config.toml
arch = "swin"
model = "self-supervised image encoder"
dataset = "rendered dice on a table"
train_examples = 145000
image_size = 32
crop_scale_min = 0.3
horizontal_flip = true
translate = 0.12
color_jitter = 0.6
method = "vicreg"
norm = "layernorm"
norm_position = "pre"
activation = "gelu"
mlp_ratio = 2
head_dim = 64
fused_qkv = true
bias = "all"
qk_norm = true
parallel_block = false
inner_norm = false
patch_size = [2, 2]
depths = [2, 5, 5]
widths = [48, 96, 192]
projector_hidden = 512
projector_out = 512
projector_hidden_layers = 1
init = "torch_default"
residual_init = "none"
optimizer = "soap"
beta2 = 0.99
lr = 0.0034
beta1 = 0.95
shampoo_beta = 0.99
eps = 1e-08
precondition_frequency = 32
max_precond_dim = 1536
one_sided = false
adamw_lr_other_params = 0.0012
steps = 4600
batch_size = 128
epochs = 4.1
lr_schedule = "wsd"
decay_fraction = 0.4
final_lr_fraction = 0
warmup_steps = 90
weight_decay = 0.1
adamw_weight_decay_other_params = 0.05
Rows from block 2 of a small self-supervised image encoder, named by matrix and row number. Rows with one number belong to one neuron. Each number is 200 + 40 x the weight over its row's rms, rounded and kept within 0 to 999. All counts start at 0. After the name is the row's rms in percent of the matrix's.
After each neuron's rows are labels from the 100 images, of 14976, where the neuron reaches its highest value: "strongest on" is what is common among them. Only what is clearly more common there than usual is listed. The data: rendered dice on a table.
# fc1: MLP up (model.blocks.2.mlp.fc1.weight, 192x96), inputs 0-47
# fc2: MLP down (model.blocks.2.mlp.fc2.weight, 96x192, transposed), outputs 0-47

fc1.133,066,186,259,269,261,185,185,198,236,248,171,260,192,245,209,250,246,208,250,190,209,153,141,212,233,171,183,155,178,180,204,180,152,244,189,198,226,232,126,279,227,181,231,158,253,163,226,168,168
fc2.133,075,269,174,177,152,228,236,168,197,206,217,177,251,188,238,172,163,199,187,224,217,252,236,226,245,233,217,260,153,222,286,274,270,126,134,194,149,127,250,210,265,149,242,246,190,261,211,237,275
strongest on: blue die

fc1.149,075,89,175,177,216,146,158,185,199,149,101,228,269,169,248,192,190,140,197,136,182,247,209,214,167,227,236,239,255,245,268,265,143,207,149,209,238,245,223,235,207,190,263,195,181,210,147,183,219
fc2.149,075,206,170,238,130,179,176,266,221,237,230,176,94,184,187,189,121,209,219,260,298,106,210,138,183,218,168,227,253,111,186,217,231,251,243,195,219,135,183,162,219,214,231,163,211,258,187,217,232
strongest on: red die

fc1.6,117,179,201,225,215,167,171,210,177,245,225,255,209,195,157,272,133,248,188,311,213,172,222,132,208,205,136,213,196,200,188,241,172,176,163,190,258,133,150,170,194,199,159,176,177,166,246,182,233
fc2.6,109,180,135,217,177,215,172,222,232,147,140,203,237,221,212,156,221,199,255,158,132,233,244,148,274,224,220,201,165,238,217,254,259,145,211,254,151,170,236,200,201,186,213,159,249,205,209,228,172
strongest on: yellow die

fc1.175,102,210,164,212,203,187,183,139,216,205,103,175,123,147,168,134,183,262,140,252,240,174,125,195,187,150,197,189,248,248,211,144,181,142,151,201,180,211,136,174,211,215,177,255,166,216,145,248,195
fc2.175,095,256,190,141,219,103,206,201,225,190,211,272,200,276,227,239,260,177,278,231,167,172,143,160,144,233,297,195,224,190,213,195,187,206,199,185,100,163,204,213,154,241,171,238,213,167,205,185,213
strongest on: green die

fc1.135,091,223,164,220,237,268,180,213,157,251,127,230,216,242,213,238,219,210,160,163,205,199,188,235,162,231,190,229,218,226,254,233,247,107,205,119,212,176,164,174,212,257,166,231,260,229,173,171,269
fc2.135,094,246,185,193,167,211,268,210,196,155,262,192,159,105,233,218,183,188,203,188,211,213,220,232,270,205,165,192,154,200,208,247,223,202,210,219,182,223,168,198,212,131,286,229,147,151,219,165,155
strongest on: teal die

fc1.185,113,223,168,212,152,179,210,173,194,213,183,223,140,144,263,229,211,208,154,189,212,240,256,162,188,240,179,232,210,239,211,163,170,96,168,183,216,196,136,223,239,196,134,207,143,210,189,236,175
fc2.185,115,214,204,169,171,205,275,234,257,206,187,172,239,165,113,185,149,153,248,186,184,174,150,230,195,207,223,263,204,182,231,182,245,237,278,239,150,176,214,193,167,224,282,229,154,154,225,213,230
strongest on: teal die

fc1.191,068,182,165,133,228,174,212,141,146,262,186,217,148,127,204,181,233,172,221,181,169,193,183,235,250,203,155,228,260,239,224,236,165,238,157,244,189,197,128,261,177,176,259,229,207,279,239,266,238
fc2.191,076,225,176,160,137,203,164,294,187,188,190,165,221,261,171,174,134,247,238,267,195,167,147,193,164,171,198,267,176,111,202,257,173,228,206,136,202,183,139,204,230,231,231,239,182,115,165,182,186
strongest on: black die; white die

fc1.141,080,170,106,204,159,131,244,258,249,170,138,233,236,229,238,200,187,184,220,193,155,170,193,121,246,233,184,251,259,234,201,232,212,217,246,254,213,220,197,156,167,145,168,217,253,211,187,157,226
fc2.141,089,164,210,253,165,127,135,222,244,154,253,157,170,171,143,236,231,233,199,208,251,154,173,242,229,188,186,205,210,186,205,165,173,187,253,185,237,197,250,143,208,266,257,259,143,221,239,225,239
strongest on: yellow die

fc1.102,131,219,166,231,252,148,233,238,98,227,272,246,224,118,207,166,192,212,165,142,227,230,180,182,239,196,243,148,155,245,206,179,243,232,209,254,178,263,184,162,176,144,214,203,158,168,196,235,170
fc2.102,114,164,190,188,201,219,197,182,254,150,117,179,134,307,152,215,194,197,257,240,159,196,170,231,176,161,171,242,206,189,171,230,197,161,218,141,228,144,207,182,222,281,186,150,240,170,196,100,192
strongest on: white die

fc1.165,089,194,163,250,158,180,163,220,294,228,122,152,241,220,239,265,157,189,208,253,131,202,274,259,151,146,190,241,209,195,180,198,192,208,215,119,208,189,282,193,251,206,179,196,146,149,212,174,242
fc2.165,098,188,147,184,228,161,189,223,186,187,230,228,176,176,161,231,233,231,308,159,189,240,213,252,209,223,152,203,176,241,208,178,272,217,198,185,266,159,113,160,164,196,248,190,200,194,241,154,184
strongest on: yellow die

fc1.123,106,272,112,198,272,235,199,196,188,209,230,219,202,199,174,240,171,237,234,192,140,278,197,178,237,190,158,142,237,198,249,187,207,201,178,251,200,137,190,245,225,173,200,186,107,210,211,169,165
fc2.123,092,259,238,203,185,129,206,142,278,253,166,186,221,228,172,280,204,226,190,128,198,153,193,219,207,195,204,225,215,253,231,207,177,156,187,224,207,263,214,141,157,234,205,222,263,191,205,220,263
strongest on: purple die; red die

fc1.164,090,183,141,233,171,234,154,104,269,245,262,217,196,156,216,209,238,200,166,177,227,219,184,134,271,192,138,200,146,216,188,202,226,153,158,122,202,195,189,185,287,190,248,179,208,198,211,192,179
fc2.164,083,244,197,181,207,233,250,154,257,194,204,202,153,265,134,284,215,230,243,237,239,137,267,292,176,201,223,165,175,164,158,201,205,212,197,250,157,203,274,185,210,167,171,175,196,241,210,166,157
strongest on: blue die

fc1.159,066,248,202,233,239,164,169,248,219,244,247,175,126,146,170,254,267,202,196,179,216,178,180,250,243,245,161,262,241,176,259,252,203,163,165,240,248,200,140,293,187,178,266,190,219,219,160,196,260
fc2.159,079,205,193,110,224,177,198,189,215,152,148,287,215,244,223,195,157,246,258,241,240,187,170,226,161,176,193,276,176,200,204,202,182,291,215,174,231,233,169,272,175,169,176,249,170,155,221,184,241
strongest on: dice: one

fc1.119,082,190,189,189,164,149,238,195,170,170,227,210,245,205,251,277,292,212,150,200,178,147,183,240,226,170,168,196,257,168,259,197,159,184,137,180,231,195,203,198,221,257,218,192,205,178,196,185,145
fc2.119,083,232,215,217,233,285,142,269,220,223,212,195,193,195,118,175,134,176,233,225,250,199,195,210,217,233,245,223,147,236,230,218,221,236,214,209,174,137,201,209,196,113,177,222,208,146,211,188,221
strongest on: purple die

fc1.86,076,187,129,157,180,197,161,282,197,156,221,237,211,155,237,143,153,148,142,213,178,192,286,148,189,180,171,130,210,236,250,207,205,163,218,211,169,147,186,253,217,196,177,157,218,193,161,177,232
fc2.86,076,227,243,241,142,136,238,222,159,139,123,208,175,278,183,256,202,229,254,176,210,207,161,212,212,209,124,254,241,175,201,210,112,194,139,251,197,234,230,172,222,250,256,197,258,250,194,223,182
strongest on: red die

fc1.117,101,294,181,254,224,247,197,203,169,193,184,199,162,209,238,264,170,230,121,160,116,242,196,227,203,204,211,203,139,223,213,184,172,208,217,182,272,292,173,289,180,306,169,164,196,196,221,162,229
fc2.117,105,214,182,119,233,180,63,196,238,176,211,189,231,255,166,187,236,221,185,232,232,172,160,181,220,150,155,203,257,170,181,150,210,290,225,173,142,147,154,184,184,169,160,219,156,212,255,229,166
strongest on: blue die

fc1.137,105,220,162,217,239,178,213,211,277,164,224,132,198,222,217,161,246,180,217,158,109,184,164,246,226,205,177,150,222,222,259,186,236,144,257,161,169,201,232,204,155,200,180,177,236,239,232,211,202
fc2.137,092,188,235,192,149,161,122,126,97,174,226,238,198,175,210,218,183,222,198,207,229,215,186,141,225,188,174,232,205,211,191,231,128,215,195,196,238,182,110,154,254,240,212,227,189,168,197,170,185
strongest on: orange die; yellow die

fc1.186,104,176,126,193,206,208,168,164,289,198,169,280,226,234,163,212,313,260,195,224,209,193,225,199,261,210,120,175,206,289,227,119,203,180,180,218,192,185,203,169,203,194,164,159,172,211,165,194,163
fc2.186,126,226,243,220,210,193,227,227,158,190,230,191,189,144,189,178,170,216,247,116,199,170,177,215,217,120,307,217,212,205,193,252,148,248,202,244,223,279,205,157,202,126,191,237,208,235,213,233,197
strongest on: white die

fc1.116,152,219,136,167,200,187,188,218,165,177,229,218,199,185,187,194,254,111,197,203,253,175,239,225,209,212,188,157,243,208,153,182,187,113,181,155,141,163,148,190,155,179,202,255,231,162,155,288,157
fc2.116,115,234,225,240,213,246,148,120,292,273,227,153,232,218,198,208,189,240,230,203,122,207,199,215,203,127,191,217,225,226,159,191,166,331,173,227,251,231,235,196,241,254,139,228,184,258,207,175,252
strongest on: blue die; purple die

fc1.107,087,191,249,270,186,179,223,224,211,183,195,189,116,153,235,203,186,173,195,162,203,200,178,215,214,153,271,201,187,172,190,212,240,186,216,267,198,171,259,228,162,201,228,140,193,87,185,115,165
fc2.107,104,249,179,135,182,219,151,185,251,261,237,198,216,156,220,224,178,250,222,145,174,213,202,176,228,201,95,235,178,163,187,166,196,235,165,240,238,197,214,195,231,217,202,311,153,266,160,221,203
strongest on: orange die

fc1.156,095,170,210,265,220,263,244,321,135,186,174,190,126,201,110,237,170,237,144,217,218,247,201,180,148,180,188,206,214,160,211,243,195,232,194,240,199,169,206,260,206,148,248,208,184,139,198,207,148
fc2.156,099,210,152,188,156,152,168,223,217,253,224,172,274,167,242,144,209,185,281,240,135,170,179,222,230,261,269,144,234,284,169,174,174,210,224,192,185,176,211,152,175,213,188,174,253,228,187,153,252
strongest on: green die

fc1.95,120,204,201,119,168,167,159,156,182,211,110,237,201,191,240,215,202,164,179,141,151,109,177,266,236,237,207,184,193,231,206,223,190,142,183,246,215,174,234,203,199,221,202,180,157,206,160,155,238
fc2.95,107,272,214,232,235,169,179,163,203,216,202,241,237,218,238,239,208,216,201,229,273,197,204,99,180,172,254,195,211,208,198,253,221,154,187,228,219,148,144,172,183,201,201,197,233,163,172,194,136
strongest on: green die; red die

fc1.0,100,205,200,220,243,210,248,143,191,238,203,285,214,218,148,251,286,263,192,199,183,211,182,202,200,265,228,235,184,194,189,253,237,155,210,248,171,178,199,158,142,155,163,237,222,152,221,239,171
fc2.0,117,233,212,296,201,134,153,185,196,201,200,264,234,220,242,164,151,248,179,265,281,184,154,131,180,189,188,205,237,178,191,230,220,187,257,206,164,212,206,221,211,203,245,239,136,145,172,185,167
strongest on: teal die; green die

fc1.110,086,239,214,172,195,240,209,210,204,198,179,278,253,217,222,136,137,268,199,163,166,272,222,245,135,111,205,186,201,150,173,257,179,195,194,197,141,199,96,261,172,163,164,227,151,158,189,184,191
fc2.110,098,162,219,144,146,194,120,190,143,178,146,175,262,256,263,205,259,185,232,247,205,150,174,146,289,174,216,260,104,197,257,197,230,156,218,195,210,208,221,174,198,271,212,208,175,234,262,158,221
strongest on: yellow die

fc1.80,094,193,109,137,219,234,248,224,166,287,184,221,231,156,210,171,212,210,227,155,179,245,197,238,225,218,195,166,210,202,153,146,270,205,167,183,224,247,208,171,190,164,162,150,221,188,258,198,179
fc2.80,092,166,205,218,194,237,190,186,221,148,169,171,215,248,211,258,119,141,234,197,240,234,207,194,226,159,239,254,170,292,156,260,208,165,232,255,161,140,178,220,227,193,254,186,178,246,147,136,157
strongest on: white die

fc1.134,086,234,155,181,135,207,189,166,230,186,193,96,240,236,188,180,147,236,181,147,171,174,178,215,207,244,270,223,202,163,188,161,238,245,184,171,269,239,142,219,221,207,185,185,258,227,233,275,201
fc2.134,086,230,278,225,209,152,172,221,180,206,203,225,245,162,155,175,225,173,155,231,142,173,215,209,220,187,140,183,158,210,148,206,167,176,163,203,146,193,220,235,183,198,150,154,180,144,195,223,236
strongest on: blue die; purple die

fc1.189,076,209,136,228,190,170,267,131,255,145,246,177,131,140,155,223,238,223,246,167,208,211,217,224,191,178,158,192,194,183,207,260,205,203,202,143,162,119,236,189,227,213,185,255,222,217,194,257,169
fc2.189,083,229,271,251,203,241,177,278,129,177,183,308,250,247,278,193,219,196,138,303,207,165,214,196,205,255,220,273,233,222,197,181,250,205,166,248,256,252,226,184,196,243,153,170,241,219,203,211,179
strongest on: red die

fc1.166,102,232,142,162,279,134,211,140,211,227,221,274,221,154,176,196,103,265,187,185,163,242,194,155,215,217,174,173,176,188,237,324,168,231,191,230,242,198,182,194,218,203,236,222,197,261,227,291,189
fc2.166,096,214,187,190,236,228,191,283,228,198,151,195,173,133,214,230,198,152,289,290,174,151,212,249,192,183,172,206,227,152,176,136,222,152,119,165,119,232,218,171,184,226,208,232,213,190,116,183,197
strongest on: red die

fc1.173,104,153,182,179,212,144,248,210,199,115,209,151,214,219,139,189,147,267,173,267,194,195,183,249,191,114,174,223,207,233,199,180,151,267,190,162,219,216,155,215,123,213,214,238,128,125,132,258,209
fc2.173,098,277,261,243,200,181,177,142,202,241,200,296,173,197,243,272,140,202,241,179,272,256,155,159,184,307,252,201,204,154,124,234,251,189,162,197,136,143,233,189,246,212,249,213,228,217,212,169,150
strongest on: teal die; green die

fc1.12,102,188,182,210,210,287,178,250,172,127,208,140,203,192,157,181,192,233,259,175,121,184,128,222,153,233,219,191,294,210,265,162,193,229,245,130,185,214,205,200,149,198,231,241,236,161,288,179,216
fc2.12,115,229,205,282,210,166,186,165,171,237,175,242,192,280,288,184,167,228,110,220,257,239,198,97,279,171,183,214,132,173,172,182,231,193,216,213,211,190,224,252,265,186,167,157,192,303,169,166,189
strongest on: orange die

fc1.118,080,238,109,217,274,218,231,201,255,279,182,227,224,241,210,231,205,206,181,145,237,188,195,258,207,151,97,220,213,219,284,202,180,276,143,232,198,192,181,203,175,145,143,214,263,144,173,133,249
fc2.118,095,212,217,290,184,243,110,219,154,237,225,227,184,251,172,176,177,191,203,155,180,127,226,223,190,216,190,192,175,162,210,188,179,247,195,191,289,216,160,181,248,141,276,196,234,176,170,177,190
strongest on: purple die

fc1.92,089,201,99,146,198,170,247,146,187,223,203,213,161,187,139,155,169,179,171,203,163,225,160,178,236,137,259,247,247,173,226,230,226,176,259,211,123,154,181,193,212,222,230,245,216,177,196,230,274
fc2.92,085,241,193,178,188,159,144,234,207,234,205,153,264,236,193,224,149,255,272,171,160,197,157,252,206,234,249,156,154,264,157,207,154,249,224,231,200,183,271,256,150,264,221,203,256,208,206,165,198
strongest on: green die; brown die

fc1.144,090,266,197,238,134,174,283,167,173,282,191,270,217,156,276,198,231,190,229,230,167,189,193,189,176,233,226,209,139,166,154,280,243,145,153,201,172,170,180,229,238,210,155,211,200,179,205,154,183
fc2.144,111,214,194,286,205,152,236,210,148,160,194,223,178,225,268,203,124,215,214,224,217,247,196,233,228,202,180,241,185,130,190,192,221,225,201,208,203,167,142,137,115,202,194,218,212,185,104,201,220
strongest on: teal die

fc1.174,089,127,136,232,175,184,183,206,263,248,206,267,221,271,214,186,163,222,266,156,186,136,195,161,171,246,195,266,201,226,203,203,226,199,220,277,196,184,182,220,254,155,226,231,248,181,222,144,202
fc2.174,095,250,190,260,212,278,185,163,155,115,160,132,201,186,181,232,173,237,165,172,250,162,187,202,212,262,164,199,179,233,215,217,210,213,148,225,202,138,180,225,239,136,134,161,250,131,231,170,135
strongest on: yellow die

fc1.99,082,191,157,286,203,128,190,202,242,259,168,174,245,210,190,231,176,153,239,217,200,275,111,214,233,174,113,243,194,199,273,176,147,181,210,182,119,197,163,186,199,203,246,229,171,230,140,187,218
fc2.99,074,211,237,135,188,220,132,255,202,127,236,246,129,112,214,150,251,211,142,209,133,190,270,199,230,203,206,148,258,176,209,252,200,239,182,293,300,181,214,237,180,130,222,197,204,194,247,197,167
strongest on: red die

fc1.190,069,208,135,233,170,201,156,228,245,169,217,232,270,164,221,227,173,218,94,180,199,160,189,171,157,245,259,225,158,199,254,207,149,235,148,201,171,123,208,204,196,160,265,228,211,155,157,136,252
fc2.190,081,225,242,173,217,188,164,176,163,208,110,203,134,263,228,277,208,164,235,187,247,170,183,253,151,140,114,178,245,125,182,222,206,186,257,123,227,231,193,111,184,169,155,181,242,215,247,165,119
strongest on: purple die

fc1.4,125,212,230,207,193,278,179,282,204,165,180,139,153,195,89,233,181,232,186,247,247,212,194,162,115,195,171,291,242,120,197,191,207,226,195,174,209,165,157,220,193,191,194,214,188,171,217,234,213
fc2.4,119,235,207,154,264,152,190,91,268,248,181,252,232,275,261,237,245,150,224,229,181,190,241,185,249,224,208,159,191,288,265,232,164,181,198,168,250,235,212,167,225,240,179,218,186,188,171,186,205
strongest on: green die

fc1.79,133,175,216,236,192,246,196,145,157,155,249,189,174,151,143,243,205,269,198,160,137,179,152,196,260,205,218,224,190,232,294,213,144,223,188,175,229,228,242,193,208,207,197,155,174,229,268,198,210
fc2.79,109,221,150,222,227,152,172,205,226,309,163,241,231,204,245,214,186,219,168,122,145,188,269,150,179,160,174,196,242,177,136,128,198,193,207,188,171,195,132,184,241,205,190,199,138,178,187,208,258
strongest on: black die

fc1.89,125,233,152,168,190,109,228,185,224,214,186,274,231,125,143,148,209,142,184,278,214,248,277,198,167,267,249,202,220,175,202,198,192,188,183,260,178,170,179,248,237,187,160,179,192,246,150,191,227
fc2.89,109,168,172,180,247,198,114,214,244,225,166,158,217,195,223,253,156,242,246,190,147,156,176,261,235,209,181,246,204,223,243,244,226,198,195,223,202,228,222,167,238,228,233,185,205,184,205,198,211
strongest on: red die; black die

fc1.183,115,219,206,196,182,218,73,197,171,182,173,116,137,217,195,186,159,219,121,197,113,212,186,182,102,217,190,209,238,188,180,211,217,153,207,156,195,215,220,240,217,221,241,261,220,248,238,268,244
fc2.183,124,247,244,164,179,138,246,203,158,207,281,279,209,186,190,178,218,166,187,181,249,149,190,156,266,119,237,195,152,171,199,193,187,199,146,164,176,187,168,128,168,164,145,193,193,201,189,148,132
strongest on: white die

fc1.8,132,146,191,150,264,174,195,158,175,169,141,200,205,228,297,174,164,211,208,109,162,192,217,240,264,271,213,204,175,227,226,198,178,154,209,256,166,188,249,183,87,228,151,198,182,180,234,168,181
fc2.8,110,217,174,230,160,272,188,200,244,235,249,192,185,152,94,227,284,138,148,251,202,184,208,160,207,173,156,158,243,215,157,172,190,259,167,148,228,258,171,160,253,204,233,212,217,184,214,230,254
strongest on: purple die; blue die

fc1.178,123,312,173,236,233,152,235,278,196,250,197,173,305,147,145,172,128,171,222,203,172,192,159,203,176,226,211,161,221,126,210,188,167,217,161,202,178,259,195,217,117,194,115,161,248,237,234,176,247
fc2.178,111,175,228,228,212,275,224,191,204,130,224,222,200,234,215,216,223,241,178,209,259,201,191,198,219,145,246,200,189,278,177,221,213,199,289,151,163,174,229,117,173,179,234,208,186,185,136,239,217
strongest on: pink die; white die

fc1.136,101,214,244,217,220,182,168,186,244,137,223,167,168,174,182,190,72,264,153,239,103,183,188,154,197,221,182,244,227,242,173,200,189,225,226,211,201,121,215,209,215,186,175,194,155,254,173,209,289
fc2.136,099,206,199,235,156,180,207,210,192,242,239,183,245,168,262,182,212,116,191,201,204,207,186,271,190,253,172,106,262,175,219,152,181,148,165,214,114,232,219,173,230,231,191,165,232,195,195,195,164
strongest on: green die; pink die

fc1.143,090,138,197,263,169,178,215,150,227,239,185,205,186,201,152,193,214,207,253,241,213,92,187,160,247,236,113,187,196,179,199,234,186,129,209,213,180,250,276,146,207,142,168,120,133,164,175,128,109
fc2.143,087,223,189,172,137,248,134,200,189,161,173,174,200,228,257,250,170,155,182,149,185,303,189,201,199,145,283,173,170,296,185,133,189,158,194,198,209,222,184,199,254,148,202,229,238,198,243,281,207
strongest on: red die

fc1.180,109,199,181,241,254,183,176,256,117,204,254,205,216,211,198,212,158,256,254,185,222,240,249,181,209,236,227,111,191,159,192,186,211,261,174,172,187,194,203,198,131,94,268,224,232,189,214,190,146
fc2.180,104,234,202,117,138,165,197,132,277,194,224,206,219,174,220,204,229,189,263,237,193,162,171,214,186,170,230,199,183,257,207,175,228,117,197,215,77,174,173,182,186,255,183,183,140,188,135,159,168
strongest on: green die

fc1.96,079,145,111,236,249,124,307,205,288,188,249,246,215,230,276,179,214,206,166,162,194,202,217,181,231,182,187,227,188,213,162,185,183,209,166,208,163,216,174,221,200,231,214,167,227,143,143,135,203
fc2.96,080,167,295,152,133,201,216,109,198,223,192,245,241,177,170,194,163,206,231,225,196,172,190,254,238,244,271,172,186,194,217,136,249,155,207,231,136,138,188,124,205,195,149,249,138,215,224,239,148
strongest on: teal die

fc1.160,089,201,209,235,167,185,172,163,210,185,239,191,214,148,210,187,132,228,283,173,237,152,318,216,276,153,198,176,202,163,213,201,203,197,192,175,225,187,213,188,176,176,135,182,202,204,166,170,166
fc2.160,092,212,176,192,153,173,190,240,144,194,209,140,219,159,186,146,215,279,174,188,208,192,129,149,214,163,222,216,162,239,203,193,163,181,234,261,146,142,185,225,173,209,235,241,169,205,264,189,226
strongest on: white die; black die

fc1.139,085,235,252,209,172,166,268,142,211,228,189,234,133,191,182,140,202,235,194,255,160,178,169,222,279,239,132,292,224,209,187,143,254,136,244,230,163,223,209,205,156,188,166,227,199,185,179,253,209
fc2.139,142,221,187,199,247,200,135,235,156,215,131,198,106,215,222,288,177,198,216,209,154,187,217,227,193,207,174,188,280,174,238,184,200,176,264,181,221,204,260,196,203,169,185,241,286,249,138,178,199
strongest on: teal die

fc1.94,082,188,224,253,259,222,174,186,207,207,300,228,243,228,199,221,176,259,94,199,219,166,173,287,205,216,278,164,195,245,189,246,204,219,129,167,223,243,188,267,252,143,109,184,183,150,192,92,202
fc2.94,100,202,207,214,215,258,237,217,223,179,158,160,144,273,150,228,285,145,216,230,171,226,211,222,229,183,144,226,184,145,189,131,249,153,283,244,188,205,132,211,241,164,296,219,178,267,192,180,179
strongest on: blue die

fc1.108,082,241,232,198,269,142,169,168,255,194,162,161,203,165,155,180,164,242,174,211,190,180,160,272,179,191,236,247,153,191,159,198,139,221,169,184,262,205,207,221,174,194,301,188,213,190,224,245,208
fc2.108,090,173,197,151,177,213,277,235,183,163,214,188,195,183,181,263,173,183,242,180,148,260,198,163,197,275,137,211,173,265,262,128,176,162,198,201,227,166,167,196,221,203,209,151,223,286,215,162,186
strongest on: orange die; yellow die

fc1.153,124,241,209,212,203,111,221,180,218,267,243,184,245,185,125,208,176,142,151,247,183,224,217,171,261,183,103,145,159,206,178,236,206,228,122,203,265,172,219,161,224,148,166,178,193,224,233,196,264
fc2.153,106,235,196,184,170,215,226,180,219,158,213,187,134,165,191,164,242,155,206,196,124,187,190,209,198,264,207,256,167,220,198,181,266,284,260,223,156,217,151,188,180,251,163,242,183,157,260,231,167
strongest on: orange die; blue die

fc1.177,151,214,163,262,192,189,172,187,237,229,197,197,203,228,144,214,188,291,237,213,183,212,213,165,205,246,209,225,150,294,258,162,203,261,218,130,201,274,230,170,176,238,175,243,206,213,188,198,187
fc2.177,119,170,196,156,214,227,268,206,167,164,212,242,167,164,238,196,229,116,161,156,200,190,106,184,190,164,186,161,235,147,141,187,229,143,174,213,186,94,187,181,216,197,238,189,172,177,135,123,251
strongest on: white die

fc1.167,100,202,288,104,180,148,221,206,236,249,216,169,170,171,277,229,211,207,199,144,158,167,235,274,238,112,239,222,202,271,206,194,196,213,153,205,183,121,179,171,219,252,242,134,160,249,146,265,202
fc2.167,098,179,127,257,172,184,232,232,126,178,148,226,228,174,212,221,164,130,208,292,201,217,120,219,109,251,198,208,244,175,138,248,192,178,238,169,184,178,161,232,198,167,174,176,221,174,180,148,198
strongest on: pink die

fc1.7,105,210,188,155,209,199,80,173,230,211,162,260,206,247,238,157,199,103,166,216,112,253,187,172,215,180,165,199,214,214,196,174,213,182,199,135,210,216,161,191,163,190,226,221,186,215,207,145,214
fc2.7,096,227,181,211,206,181,214,255,197,179,243,170,179,153,84,201,228,245,190,137,275,159,168,189,169,236,242,172,207,173,201,207,184,207,141,269,275,179,204,176,274,147,216,245,149,125,183,182,156
strongest on: white die

fc1.184,142,149,183,257,162,176,195,158,209,183,189,225,190,130,182,183,211,257,194,201,196,186,181,259,141,168,222,151,277,168,202,222,171,205,169,221,179,251,235,235,177,205,231,213,112,168,80,120,167
fc2.184,122,159,188,130,207,179,210,189,198,159,181,249,220,209,251,158,213,151,222,171,86,223,204,132,298,212,172,275,133,207,256,262,240,185,219,238,213,187,233,158,214,174,172,130,205,193,253,196,174
strongest on: orange die

fc1.98,112,149,144,188,192,179,229,129,253,231,115,156,200,203,207,209,199,187,237,206,68,160,205,315,207,171,251,233,134,206,227,233,161,226,220,224,243,207,249,192,200,198,265,200,257,185,231,171,218
fc2.98,106,177,184,258,141,197,166,201,199,147,155,259,252,262,183,163,196,192,180,250,164,218,206,117,227,216,210,147,113,178,209,231,221,232,219,148,153,112,227,193,148,193,200,183,177,243,191,236,173
strongest on: yellow die